config.yaml
arch: "transformer"
model: "CTC audio transcriber"
dataset: "single English nouns, adjectives and verbs, spoken by a formant synthesiser in many voices"
train_examples: 78125
gain_aug_db: 6
n_mels: 80
hop_length: 160
input: "log_mel"
spec_augment: false
win_length: 512
tokenizer: "char"
vocab_size: 29
norm: "layernorm"
norm_position: "pre"
activation: "quick_gelu"
mlp_ratio: 4
head_dim: 48
fused_qkv: true
bias: "none"
qk_norm: false
parallel_block: false
inner_norm: false
subsampling: 4
layers: 12
width: 128
positions: "conv"
init: "xavier_uniform"
residual_init: "none"
optimizer: "soap"
beta2: 0.95
lr: 0.0034
beta1: 0.95
shampoo_beta: 0.95
eps: 1e-08
precondition_frequency: 50
max_precond_dim: 1024
one_sided: false
adamw_lr_other_params: 0.0022
steps: 8600
batch_size: 256
epochs: 28.2
lr_schedule: "cosine"
final_lr_fraction: 0
warmup_steps: 170
weight_decay: 0.2
adamw_weight_decay_other_params: 0
Rows from block 2 of a small CTC audio transcriber, named by matrix and row number. Rows with one number belong to one neuron. Each number is 128 + 24 x the weight over its row's rms, rounded and kept within 0 to 255. All counts start at 0. Numbers have three digits each.
After each neuron's rows are labels from the 100 clips, of 14848, where the neuron reaches its highest value: "top examples" is what is common among them. Only what is clearly more common there than usual is listed. The data: single English nouns, adjectives and verbs, spoken by a formant synthesiser in many voices.
# fc1: MLP up (model.blocks.2.mlp.fc1.weight, 512x128), inputs 0-127
# fc2: MLP down (model.blocks.2.mlp.fc2.weight, 128x512, transposed), outputs 0-127

fc1.364:133156073134114141131144108161084099107129134116110117113129125123129075101148112114134107155143099138113106129160133093141134132137116105175133137145202060177155152160122129142122138114167139121101126141132086094098132138122092154138135096133132098149131127126123091092121153140181104133144116108130106129146119139138141125152116165128157090119086131117136083101104116169177137141111
fc2.364:158136136129141133120140129120136146097112071135135132139131099116076135165127128108130085120135140122123127162157139139089145148114130137100099158108080106142143122099152133115093121123127127144120157115111163162142123124141109122105092104179079130128135115150112139152106095089122174128155100159070125073060130127082113122094139149073121162154128142155121132122105112149111097154116
top examples: /ɑ/; /ɝ/; /i/

fc1.29:107130112094145124168133074130128112125124124134112163117077175155152152083138146099075141167118104173097113119119107114132140100137150090137136092155126099173150112101150110100176099139153112147139120108120149149117095201144146093135115093092101144145115117154114155124165103110152114103117164124105122156154132096099141149137096131147129127149115147118135127150137119120119126096110
fc2.29:174179118124108142150166127106148124130152095126105151073142133151144139095081113175119096108143157135132116104137122119175125124114096143134080107146147143121125111107122117097126161097134187120147106169137108098064117105138124131098145155133123157161158103154143111146122110110150129109110118131096137116123153148108116153106150128117144119103134133129088159154157092149188138141090
top examples: mains hum; /æ/; /p/; clipping

fc1.184:127143160147114146123093152125109061159104130111113122133143107148133089161158149134154090136158135102186072131121140140119126159178123136112075148112143155143086106095145122150129102103158161137105119089153153133137128113119094111192113140127116197135137136155127089127152142129141140124137111133130120105162135129071148129118168173116119147127111132126113151128156121138119126109139
fc2.184:142099147101142149143118129161124179152133144103105105100103125119099144109116090137147171153071127113148144152135136095126109081142101138125176162123089133148157119133164149101134152148133122125142136177125073111175137137149091122096085144094100134117134137091129136145114087111114080129108132139129096165106136097153124140168123102139178101119106133128167130137132139144140098096121
top examples: /f/; /ɝ/; /ɛ/; /ð/

fc1.63:124138127105103157084161114108103124176099136089138164144115119128108136162155134125101156127137108129125107115120146101103133117160113113140110147087146128136107137136142144115112098172142122115156154132128147100118137151138123143138127155161077126064198094160108120127092133131125112151122130143073112124133139156127120118124126193138075145123103118154169108139093172117157094089112
fc2.63:125128120115136155123133129173121092105172171125153113140146123137135077129098105106118134153105111114129141108094100110144163147104133136115144158114125140108134144128170131094144155150141094130127135105131115146116100107091119171196125132132118162161098130192140129176167113132148115134135104104156187107155126123132123129129114110082171127150178101138142161133113159104142180133116
top examples: voice: child-like voice; /i/

fc1.193:155166101122197120131145086087149133134104107103111107147107124113122117111105136133126152156147139171114126104105092149134130069101149083130091154132146137112153098138126110132116137203118118116118119130118117104156120077121131122146155079108134114119125145159110159138156133133124150138108079114067137124097140143119144185159128155115094159142113117142126154124114170124116143140156
fc2.193:124134136122107131144145084167117090138101121143151116090144111194158107155109132125122139100103129128138105174113119142155119116099121122111108095079081115149152143148153122173103095091164123121129119154082108131106096154157100111133114136096163104114113106156114179137151132099165129112110139127141092133140125149126104104121134140118133126153126136114139159097075158178092172116140
top examples: /i/; word: green; word: tree; word: cleaned

fc1.34:057132115121087160071135134118139136117162141124116086097119119127165138116107132119182102131100134133127122151148132135163106124106123141118147154134116139138106144120133128134155071142174119163146103108146115109154104123114137111136151133102091101100119132128109127087160158103141121113139111177155115150074103172137167130127127115139141111112109119131174130116072137108086110161180
fc2.34:116142102109170084154127115141140113153128142116124130109132169118098113107131126194088101108124112134148136098136137146156140141147158128060110087107119116167123137169090142109125135123098163103137138133156130175132149126144141145075101148124133167138116134123125128183106092134130107124130130148131124110122153086127103142133121158083125150119152085112170120168169119105099168093106
top examples: mains hum; /u/; clipping

fc1.48:150141125110093113107136108143122129086099090113120106155107097137102109144146137139176150127174104128147136170142124129129098098177142096153102129087090106126144129094120084131194114073134106150150107091159139148103132128134106118144169105126123116147085136139131086164133131162117089132088120178118138159123130135118126115146091155121132126103152124100173160107120129108148140142144
fc2.48:134129127085140084143159146084133128113110105114139122098141136116136148127137093105111167139110127160171135107163129122126114155138123120118126104151109189152120125140151106107118159127135131120179149144138116145121159144130129100116119162152162099129125151183128125153110177116137191114126155117084104053183124138124163143147155135160116121157115146104144121137145152171143120090152
top examples: /f/

fc1.334:149168160126164117160134135099118111110113134104135168117114118150132138091115148104126084136106087138116101121169095163148131085152125090165099127123119096105106128150145161116117113124130132118127144148105176166135153104176127092148130133107130133116133135159096144132127071164119173081171127150116126158151179109134175099126111148105144124150117145124154142153154126147147098091160
fc2.334:157108106141182146120108104134135124112142103093117084169142138131128153173123136095140118126142148121163178101129106156161175127128142115098118097106166150139111133106064074085118148140166125153114096145156101089112107130139124154104159126146139105101172132157105147134090131124135091128174132128104117128163128106107100137120106115153127094156105106096163128127126125126125166137131
top examples: voice: child-like voice; /s/; /eɪ/; /ɔ/

fc1.354:149161156069111142114146144126113097126154159126121136170154152147076108148209145077138108130075145125150112127106106123093107134110127163122072153142159108135121142169131117130122093134130088144143130145139097160134152135114133113138143157138099094140116144154089129145134140090105161118099125109133168096141166127113146100091130111143101159168157129134156128149132152130121112142132
fc2.354:106110159135165152119138097092135113132140144098104170140110139130158160160140163140135123125146080116119114091106120131107145151131147196126112150146131105127206098124077152119187127121131138097134078109115102143109091123141152150157148156068142152095121101147138133132178129156117092148120140118093137110125127117145097125143134109115151149144116156136113144122110137096137117109098
top examples: /i/; word: key; /tʃ/

fc1.473:161128107125120141095127140113140147125119151104088152175120134126066109140156134118142115161161087137127135130127103136113146127145099102129131152100146124121076112149116146116153132180168127119150169100079138131135114138101138179133158130073080184107142135123129103154135096123116125124096113114127110162165104105154122133111115120119106135131128171109089091166154137172163113124162
fc2.473:129154113134115116082157151135176114123144152102119086173158148129165121111115094098168133116130138111123102154100117125119152169154129129144126166135104116111104115089111108124139165108150097165131113105094157143126159115153105108147092140136159067125110114136098103138180116150098131082118096089156147099122127134133130146141124086167136121117068109142162134109117108105113151112106
top examples: /i/; /k/; word: key

fc1.424:148134106140095152139123138133188134135170125167069161160150120127119149139136129144122098172094129145108133143167171158107160187092164145124129120128166104149130139150113154106148114121126115137126128102137147115170085144144123137092113110145109127145178112156098122153146116123132130153144099135119132120117155135109141140130121145159134160080115107148187168132132148069116109161143
fc2.424:150114106135129145139112091157095135094160122109080126133069155149108126109081145128129111113145099085136149145116144151167150129147122137115094088156133129153139113169176110158138116110111129143159145130161081150147134133085148106079114133182145130089113105129124110108147119149112124113116129146189128112096115121148081162145131110118099119163105154142141104125096133112118113147172
top examples: mains hum; thin (high-pass)

fc1.505:116144122116126112113116173112110164130116121162107116096150139113126113140119127139054146146147130115066133101109146155096175111103094119166121152178108112110159111123152129167122149136164140122103107129138113121104111103137148126104127117196100150104110130128106124106142127136148150092137156111134097097125142139072152145132106131115118151136056118123153082111108115146078111119110
fc2.505:122156125128145137122160127116178118150134117097136155166115151109130137116123148133156136099135178131179111099131113153141095128111133108100129140140133133110116128112114146107152104122088138134124095139128124133130137129149131130145148131079164104151177141165125133180124170208088110156120126098119097094106112083167144173100136144156145112175156085152103158124100112152132147126104
top examples: /l/; voice: child-like voice; /k/; /aɪ/

fc1.179:121138100097094141128121170085130114107081129120110162127123115130141117140159108119111113127155124122071113087159129175142046126126164145107161152134125101132113113095114109139131140081125130145140123120140112164114105100111141060105084100146077123153099130125145114111106155136115138138085144151111156103113122112158128113116114151127119106069108101110121144122147101117142160155129
fc2.179:134078117100117105110158129161119127101159119119143106099151115095123168124117150126145142173145086146094093153122133105116093118108142122174097104127165158138122090156128105109118108165171134153093118138121123146109113171139154126181103144150126122126115120124146156116170119095147149095136101113128125095115147090120144113114110108175102094104126111134116158086165170090148156158112
top examples: /f/; /n/

fc1.324:132116140131102112126152098152197153120100116130099160120150149113093117110102143091138108115131118099110103098152135154120115088155124077116138167102114118135114088100130103132147144087151156101157098127146114199083136097149124142123139122121112099117114108183098085151121169167120146119168097122119132132100110148113125128122132130139121110105117133099140156088146144149177166129133
fc2.324:100104154115108119138139155092121129119111099134140147078089085161154126106142146150130125156150155110110093142149140103134076125174121135147111147144124132155103160124142124130126141091127151125139145152125128120111147150151158136126147113109112099119094142159107116143112124108119099106088169111127164073125119128093105101098087144210124101102154120083122127114088151099175102129127
top examples: /f/; /n/; /aʊ/; rumble

fc1.178:118140135130126101121121160148149110153115136094108120169069133168140142128134106125156132140117099131134133099065091142097093092151123138124119115112155116091158140077103142094108135100186160110124116156101121137106108131136119131121139145147135147074182119146132103105122149132155112143109111103145095198144139108111136072105128134142137121123076125121109144094100118156136121159144
fc2.178:139139140126138164157121082141105110159116115147131116142207089128150078141110174093118134101105132066150124136122177141166135134114156146136094121112133094151149144144165132130159163182096102116138122096144109121154142125131094147119132100108086103103132124136123118138122119120124148148152047139122137117103160133121121137149143106101149114142140116148118127168148114114141170113111
top examples: voice: child-like voice; /ʌ/; /dʒ/

fc1.344:122132142136144154152131127109162123135125081108110188103147116114117108107102135171084102112135121154137147146132100135110133108144138128098151139134156114147149189143115100123177100125134093153132129106089135128118149079125107151146110137141112124160118143124174106107126096107152104119130109141145096144110148155140175184130164101152097125151121125159101114046145141150140130129082
fc2.344:119120121126152132138153135119120153102097167126200112109147118114094112162148127112150138119148110121080100120111164136115181140167138133118108090174093135086099153150101161144161143108152154129082129121125161154073100114121150121125155106156164144140145130076102131130120128096089154135143132099147156125124087108093124125149132168149116179141141123114110112110129123103113148133152
top examples: /ɑ/; /w/; /aɪ/; /f/

fc1.254:129125133125175135119131142101103161114101136108131138096107160174126150161151120113112162154106102176126131118109091113096165123111124111077073141114167089104085118108149147126114131157111120144127116112124138167079141159113093099109177147102095112124152145122124110165131134148113137122099119138136166098129128116087132133114082161130117110121062138099140095154109101132119115102123
fc2.254:113106142099146145125159175171127116105074107137119154101100115129104116091135115125146117086108104135161101084128113123124094124128145149129124139134097145084127155155089100152133145147111103125117131117154114109153151122105190053118107109109103151148157127112165126119160129174156124104148101177128109157121122127182143170102122127129128121137092134153111154109178128127134126125115
top examples: /l/; /ə/; word: table; word: apple

fc1.170:161145119098146118107134128107151112119146134120133147109129133145107115151123115161163091174132175117147088143132150168108117132152108128155173143159148131128098125164141127090121093141122147147112132130112072114133148090149089108121099097115080129191139156151133110076124141115151096100135086121117127075110105168156134118135150158113091132142116146158135149116113112135153124147187
fc2.170:103108112136153091130121149060152136085121124140110163138133142121155133160128109132113127183111084089130168119140123081131104117126153129117113179109120161169142170116108154147122135108184166095099180090103125146157136151136147159183121156132135163108140103101117109124137106111158127149143126156104146136118116088123125096123148137096139167140134123135143134159140117149116145153106
top examples: /ɑ/; /ɹ/; /oʊ/; /b/

fc1.165:127162170140124086145157157112171150172181112146074137111133120094143118154112117097120151080129152147123087127087140113108124139131158116120125144139154146126153141142117129142143129141096121170126143126091130133109150097120116081108152161169140082121113146131128105135067148151100092170156160097159117096086142112114137154120116118125114145122145085115134132097117129092105164125122
fc2.165:141112108142149134154119195095106149135135084150123126126150152110118131105146117152136167099141174129131127133132140143133199144158098111109158152143098152115130141150153129144185137138140120125102143141123142135122099172107166132140185109125162126156180132106099148177112163134146131103127143116127121130118135107147112174081087124161136132156122134165124126155109140118098070116134
top examples: /l/; /æ/; /m/

fc1.363:107112139172136161091148105113182126135162065124109155140152146050127111113128131145141120150111141160100084099127134107107149135165135096097149147173102170142121136129131120130165102123135137131132096130104129129111134088128129118117182169136113109141096099119133138129146155109142118163145144105117107109146102108097153169077132132162128143149097157104101113106139166132107123103112
fc2.363:068127155109141091174170164094151177116089124162187170107138115129145141130083116088114140138152150125125130122117117124138141141186108113112137121126156102104074148157139135111134098115149119123103151147136163120129094136120134093140099146143136134152168121155119113180167117113138128125154105129154102136135130161161106142117085138161124139153165127137124085148121144126105114138157
top examples: /l/; /ɑ/; /k/; word: clock

fc1.9:164137083161143148110146123141133171140125154131134170182083114135109123148146137114135057141069137146114099089101099111140126101127158103119125131147122127119161134081124134129111107145143096090154111108157094129111149110144109124116137105098102107126082140155124091129147185136130180122132098105125131142130109087075116111146110121124144138117119152138129106101147151131127083105101
fc2.9:118107129138145155165155091130106122115129068136124133151157148137153137115152137122109110124176106090113089141117137113120120154144101159080103130136138146126109126118121127099115111187106116145151116110127126151116144185159100166116115160130122077109169121068096138155120133104110137101134125092153143119109153135174088125065154155140135133141159125138104122158129076096140117135141
top examples: /t/; voice: child-like voice; /f/; /p/

fc1.3:127143131100138119157142134143120099095135125162151160123106177183159140184084121123101139182123129098120132103164150112134133121150113113173145121126162148120129141136165104123126168101164122126144098180143120187165134147128134148135147170114130121120121149130137175161133132122091126141066142126126145102139082146101163144105128135166123137137130144177134103134114155138138112156155
fc2.3:134106103143111113113131101108127121146136094162096088157129082112092092113129113110158143128154092087152067167115137083122140136145116135120136082115123108122134158111114146158135176129120127185133120105166120116122105124116124129138134089119128107139119167119106120129078115122127102099115127115154116142138119108159088133139123105125106155187093123118147169133120106068116134065108
top examples: /t/; reverberation; /b/; /oʊ/

fc1.117:141147142172130113107131154134161134130104116185122164120114174124146162129135138115119138128132130118136139089105087080124089139145143159098129145102115144139110165093134105156139152137104127127147063099158111192094135127144077125088113101113144127084140156127122117149135154124121162118085143111155138189127158126125158118144129134109179135100113098107153122097147124153127151122148
fc2.117:126163100109144120160145106139114152129151163099158138135128139110175130142162133145126115109092085159121123127162141136103127127123179140092100103154150123091118141124126137119121127168184157140142160103107145146092136138117112113136107179095070125104166140120141127179114109156101088118124099135108138144136098144188145121135130114180137098125092108125156078132136105140110136164124
top examples: voice: child-like voice; /ɑ/

fc1.300:119132111152088155134142146161145158113163131154143141134143146120112136124102152123125148130102074149124148143059150130111139130110112185136137162172186146126147106131073140132106096094113127165104104089135103149092131156093130124115139126150144113118112143119108092147129119116120081137098133128104114093101143133122121167140110147173089125115117083096142139084113132127168126098094
fc2.300:071111116130151142150129181147115158096136124125124116128144117131138155124131085128158134134137122157137158121136094144123147122152133123123067153112087107132105142120116146148159108122151129053126134148154151115102150157156124078099112157128092146142176124142156163128136128119140146133141120136118136147128129169100136182104094097141147122173097151100120118103129159116086122107059
top examples: /l/; /ə/; /n/; /tʃ/

fc1.365:121127139155138123109114109137189124112143166117106122129099162128115109120193084118099158113131117126110109049118136107139175116129120126143091104113129139125116156101157094130131133114130124135084119140116159115133095111079111115138115107153137162150137115181087171132102149090084104119120134128133140107143126137104103113125090145140108141120125136132115125086083124107125147182178
fc2.365:091130077114145146135106135103153166119143145140152078140119116155078086119134133120113135151114184121145119133132141121112157128108091126165117130078086148140125120146144094134119138134106091101164090149108132093125196138161163088121150127108170146114135139109129146122101156090157086136095118134148135115132126120128139162115104105113115120089127133145167120173096147121110172124115
top examples: /ɑ/; /p/; white noise; pink noise

fc1.75:118165160092134145134144182079138093152170099126106128112134137133122128137136120146106147141128133079120103122118121148135137167155172110146138121095166110115104115182107099142137127133170119107101098135120099165110152128134138129093154145083095141122170124077129087115163127099125122099089127078115139131125113142083148113108159140168147159123100127133136155111140163151124110146089
fc2.75:105087144123159178087079108140155163091131134138159117181123129132122135113138110143116102120160152107138151135154132068095068111144115161109117164138109133108157154075126170078146108139126126155147115108181113128159121163114118120121142138109166113104091125128137113151120106118124150128105118126094129113134120154118104159120110161142100122147169182133151125132132104113123111117093
top examples: /t/; /s/; /ɔ/; /ə/

fc1.330:158166115123110141136144097115161147140161133141080131112119150207105108114138082068096127080093135120155119137167098080107169112133111111107139128147097114111092112130177153134128096114103136152134132099118105138128101102134163136151168108138117093150108162110095155139141128104135143096124113128139172143131130105132114154133127161108120143092100123100108140108116145097111162136106
fc2.330:084112120140148136125076118120107144147122063111168122177128127124140143151165124155109141142147139126114089137148163139151127177112125116112128068092130095109163172136140132143126133139144095101124133134136163130123154115107079153090093091150114137113165138140146087129154155143170101144113178109156138130127096138086104129145133117119163177155118122154153136136127141168146128146125
top examples: /ɝ/; /ɑ/

fc1.470:126170135168152150121183077131086085132114115172096094109112118137162129121104135151080150115104122174149159100160135106094104125140160135159138147075128135123071134136157132121145124108126106142163138094152088104136093148126151145070111118161162141141113139133147141137140107134116148130123120106139103112130142118104118128158127156098138132113144093094139097120139153160115095098152
fc2.470:117064125086117114152118127140108143139106107089178118117149120103130153134112127153157116154137134101159094109113123117150128130136145136109132111150093124085153126117162103122100123121132161107143089104130113142136144111145146113103099113165082114116112154136131127094117096139130143145120098129130105185145109107144104127102078118116110129090135142139075214161123128065139110146153
top examples: /ɝ/; /s/

fc1.70:133141101159146125135136074129145143155133151083141107144156137135145151149118142118127160163077130164109123118119117154124113114163155136161108113157128115144139115118112121121128101139140114108137146158129153134151134155121109064064130143170111120168146139145101122134093141132144158143121180087153134141109137164113134102101146170131149094170134175152122120072064113134143141149140
fc2.70:098123161105095139111084177118119127136127121121099146073108157131092119126111129120102149109128141111159127145180173076133146143139152137156132181142127147137138151155096090160134076127099146131165139095170118199157132115138133200143148136125132124138146125124134107094128152109127106097150118155128123103132135085143103113129142112123137102132148117133110094126142140088100102123119
top examples: voice: child-like voice; /p/; /tʃ/; /ɑ/

fc1.498:163108132103153101128179098106132122099168095133090119150136144135162089166085102129143123169119118161158101133128105116110100119131131144109147143141096131136128175108132136121123106088102118084147188133083124123136115084136105139159153119153077110124145115134175170095144123163129130101161112143113113123095108128104140163093105119139135137121121170128118144117110098138168150104094
fc2.498:157193101126164126094107145141142127157109092126137151108123122129120129123096141140095129101135147159119112140116131157139151079121106145143082131129156200146082126144145103140088142138096145153092113083111130084101149138133105134131131157121133105148134135120127153072134114138150115142096108097089162098114111125139149118147151126138105142119158157107172092140121129151128056114131
top examples: /ɑ/; /ɹ/; /k/; word: car

fc1.104:115132122135107152158129102146106104109167105134138114106140144173148187091152107071121127124133102142128147114115087126153144134112154109145116115142154089176141180141112131129163133173151117148115143130177129077075137169144121128149130122102132107077089127145122107115120093096137160119104143117152139180109142139143109102132125133150145167117176126094152119105151135112125143114101
fc2.104:153149150106130145112171126097118144120127094140159141153126126127154112150109157189107098129133158133129136143133111134182111126153091158156115134125103116099134067103139125094081120088117130089112119142133105152145135103076175120084091120134102142160165123171138124131166158142151130120122112117141161111103121132140113115088122136136139153147113144129077064109105106123120088116127
top examples: /s/; /b/; /oʊ/; word: stone

fc1.265:140070123116115147104102134098097132123120168133135153084136133143142144145096119083132136132154159183134135141134078106191127125155181146180065106103123117075160099128130099172090135148104135133127121121100126121074145123101125146136121166113115156117117170147139119141138143099127153129115105109124131129140130117099122123112110132116164109145099154127100157111154124109141134166152
fc2.265:142159158124119149135125115113125143153121166086170118133151137114076139102165133101127135181158139109118096134145123154082157134137103100138113125143144157127104115194104118117127142103121117155134182148110152148172098143117080126099119091148118130132196123155099114088135146139180143143144107126138114134124122130112166119118110098116160127112129114121134072134121159106106167128164
top examples: /ɑ/; /ɹ/; /p/; word: dropped

fc1.482:106131090093121128125142088088161149127129092152155156114113127125073158068080088153147106144135144124144150139170102130138110131125102139117122118160164102116139164105129146114160127116117125140133190145191098153137140144134106069127102111151129139122139143150111121134127099150123134136158143129140123166115131154132155111074110114115119119121119118104170124098115150135085155088096
fc2.482:121120134123106158110103093111101153116133159115077122143145162192150083169113181117122150119114120124117131113125163134115106117103162098187096165092156124163123137124119141118143129123090129144113105119145167151141096125094135149104094152091078136144130103160156121126173145119118118112089129161133173099128127139126133143156141149095136111113133119101149107149164112098119088127152
top examples: mains hum; clipping

fc1.508:166140125111106153125143102138115118153117171110140168161120170131081147129174134106141144125115166132147119084149117126124114092100100146143151173144150152097137132168135173092171079153152119108108098134127129125133152101148108148142152132131125149141126126153070106159126143116137126125122103131123157106150156163127135137146190124187146149150125119120159123116134189132121092107105
fc2.508:095122106134133174168153144134134097141159096149146128133098122123106153097120118142098177087117156099110127125115091141129138130126145161119100103095121105106156164115119146155125106115116133131137087078138148166129121161098100138134121182134176098073135143153138149121130160152124121140117133174145134158100154099114125130136147078132159161148189147144114117123104147125117183130118
top examples: /s/; /ɔ/; word: lost; word: forest

fc1.490:161169172134129102141121147141100169135162159125158161153130127103159119102129117141115095084126177118140091103096122114101119159161124113141176134139118118144127141133130130130123138149102102139146135116122117123164130096172135137093134136097128134092130118121127131119120143127131134130094164175110096124094123161120087172130104160125197135089110133086114103140121070150169168136100
fc2.490:148082127143138153102115122123144115127110126116099106137098132131159125130092156164132125138105094094104145118097152166121158143092131106115110133140113163147087173142159155126155117123114166161125119094092119124075128161085155115151156174139165156153145125169119110147152117113102106113097106103136122154178136109139136094140154123119138131162135111168107167152141165132157086094149
top examples: /s/; /p/; /ɛ/; /ɔ/

fc1.57:107118171098126082071124089118170163134135144116119091139123112133130105100122106114126112142147128157128104148107111138097138131176112138105078125129157125167097147149146102097147150124122111139136090106107121134130110132125134122138050123152073154156118094159113129086128114150110125114124145143111097168099151155128122128109121154117164123140137138085150086082089096116103145109125
fc2.57:109137102109115142089120142149170133129123092130136118120117138120159109113167115120106157128141094152130067108103146146119088136156073161128123091137145141110177113116108103154100122105079144158134158068103113149155108128103173133118108114164095118111117093090121156144119145101111105155126127129123130135149128124102142171088111170131067120134124087121143123128152134111161158112145
top examples: mains hum

fc1.392:139143123152084097137106077128149122089190115162129144129115163084132092136138135131152108158108070127096120074097118112112124149161165098150168120120147157151129141125140106140106145114112121153139092093119070159100110108158153147121114154139100143137135126130121101136134132142114130139105097111126094100115094120083131093138059140115121128153105144095153139134150134135125121137095
fc2.392:103089148137128123161129097111126159116135150149120099124136093188189139137177177116140106104145130143116121121156138091162100105163127118119101162154145118160122129144126092109107076137111154189171124146144106127127090134093125102133121141125111164100162127107141099086172115131136135086125130155170122140135122150102122113141141154117107139122126118158094143127121140096101131081132
top examples: /s/; /aʊ/; word: mouse; word: house

fc1.54:116115114129127178118170174139153135135104090158163155123113124099106094147110088123078118085108160117130141121128134108141132175123120127096144156128127097152112139104122193103131093148110095137127113137169100153126144114096139130139110115120082105121124174137113116194119093152091148114138140136112133157103113127156159152165136150147106146122114114083176116129109109111097112132155
fc2.54:135161114089170127114088122162104101123120154126139134119184139069099139112133162116112100145141118153122141169110151132146109115106161140080128139113160135130139132101103097171141169118130071129149127095126143140106122174111128151130125127110118177135137087163095161090131159136151086103108086144152154123126118088092118110131155176115156131104113134145136152116144099123117133124157
top examples: mains hum

fc1.22:114160117099089106108133130130165179111122147144085163104155116102117097120159126148173105082139138113130113095159148103129110112163154103104148155115099141110142090127155119150154187110104137118130103134171125122138145135202114126109152154118098118160115144170149086158140148089153160149156169149112120139115117128097120129120102107110078129128126132123124162125114139106123154119135
fc2.22:154120135108127086165156146122111102132133122114130145133093119137143159082118141130105104157162133129153131123097116135142134110153092121176119136115128122138063151141142105158125084111133119137146143138132112121116081128102140093086130135126130098126142160129102155148124137142133125124111152114154124132125129107105129064132147181190145090132164094050121116159139132141190098103141
top examples: /f/; /ɹ/; /n/; /aʊ/

fc1.345:129113148132113154136105110139126137184091141187125159109104131113116165069141150126138135151124101133097128108116111088103109110128138141123155191109105174123146088147169095142161142115163111159148080137181138132125128128152120121100139108146123117138104136120110082170148147136134154159142137141133119122083118136129167107142107124104151161128123123126156127104112095096151102117187
fc2.345:099152124114129120138135151133123074129133103081197164137129129158125110188158135128169117148139142108107134142174158135162072155128165139139094131138134137166114166117127152138118134161105136133139135119118119170126118109096119103117139163165123103120162158108181141133104109138143130104105155118125156137124084128082128085131146141200115119118156136102138132145102133097115131138127
top examples: /f/; /ɹ/; /ɔ/; word: forest

fc1.266:101128088122091155106133075131147076103145115106135146109116148069120092163115104117169107141148111102141133128135104123165137124111152141146188116151142140140091162116120133068149091114123138143144115131109145095156132124114128137146125145113107137160125165127171161113163112128130106119183098130087137145092090146109154128084107117137100124145123101116157123107087104131109134092113
fc2.266:116168128095187086112113140111088154156158160136084123109094149096121165125110087169156088124140112153123158143118132152154145148118119095120124118108151086145142103104143126125111101099178171127103158126148100147118130101108137100089101122131097142124124139117144113152142141109154094143109153152141127114134154141137169070146101127088182099128135126128138114165134139096112112147133
top examples: mains hum

fc1.316:146123133155158124131162116142100086103128141124145144091155136162126139106110140131137114160192089125130171145111146153125148102129104092152122172156110094113159142135085112139126136157111128110116133125157144133124101140134131109138153139146067139147133125115064087134135139137107113144128137117143117144151141068148110119137129147088138153127122100178143105087176130125064154160102
fc2.316:127104113122114136113129102123141144131132140155119110164138123119150124123109128171138173127130151141155096085137147078160157116142151144127141151101130161119118119127099101083097137145116149167123143087083136117131130121110148140133085111099205116158127166118101191106137168106113129125136100111145052073122135106152132134139126127139168139129163146110140152129127152136118105091098
top examples: voice: child-like voice; /ɪ/; /n/; /eɪ/

fc1.157:163132107165139153130147167160104105118151130175112122117094110144154135090112140139154102131122135158123084141149123151096175119091118141159121124162168097125155129104141150132093120054144143167105134128111077119116120085121156148108122097130114175163147117145107102110108071154115119136171129120153125149133105158122159112133118093102121135153161113142123148120134120141159130156094
fc2.157:156135137132101099097087121139154121144109099130142167114151160158138161109157132101146132158144094117110081146129156137111114144134154149098101126152145100169085142140134128134132103153113093105135142111139106158079138122116113127121099104136182132131115136150083132147098125113162123120094100150101073084120113101149125090108160188122107131098141139146137115147159153120102079165146
top examples: /l/; /ə/; /eɪ/

fc1.469:104144125137119108114124109106118161127141106162086146104111090120104144184133138135111122180114073128157082147143109158099102129113103073130139155118117129088080163112115144135134128126137155074104151118072112122121089136143163150135140111120109184121094163161077147121121108078125086118154127137118129117141095118132105125127154175123129156131132116127120120124130102145104146128120
fc2.469:137145111159138107176134177087146138142124116088163145104119133145143101136154136122141130098131158114147124125108090166104155136128136137140124113137115125112090120099127069122174107088148094166115134144106118115131129127128070138146131134162160105138157113111140097141081095109151176138110136111097143118126125156148133092180123113147124147100114148138149154081135102124114141189174
top examples: /ɝ/; voice: child-like voice; /ɑ/; /d/

fc1.384:119180171138130156113110144101108109125150075132106128126121157158127092098128118133111097131162129146144125143147131137167145122098101128138131125124117143149141138116134155111125182113129105162099115167151125107160120153135104107100120127107159103138152171091159119111127148145107128162147120130050111109101111129152143116091110144113103128176111158081102079081102120160116140155092
fc2.384:146144102155114128082123127161142103078137148146109146143145121066132094158128097098101135068122104094096154092124111084137132144147146115160121134122129138082118107130190111133149159129129127123133133096124151117098083088149139125141120171114132124178126144109124154126136144087124125142125140119138173162111107106151154106117188095105102137149155136139116108169131144151114122118158
top examples: /s/; /t/; /ɝ/; /ɪ/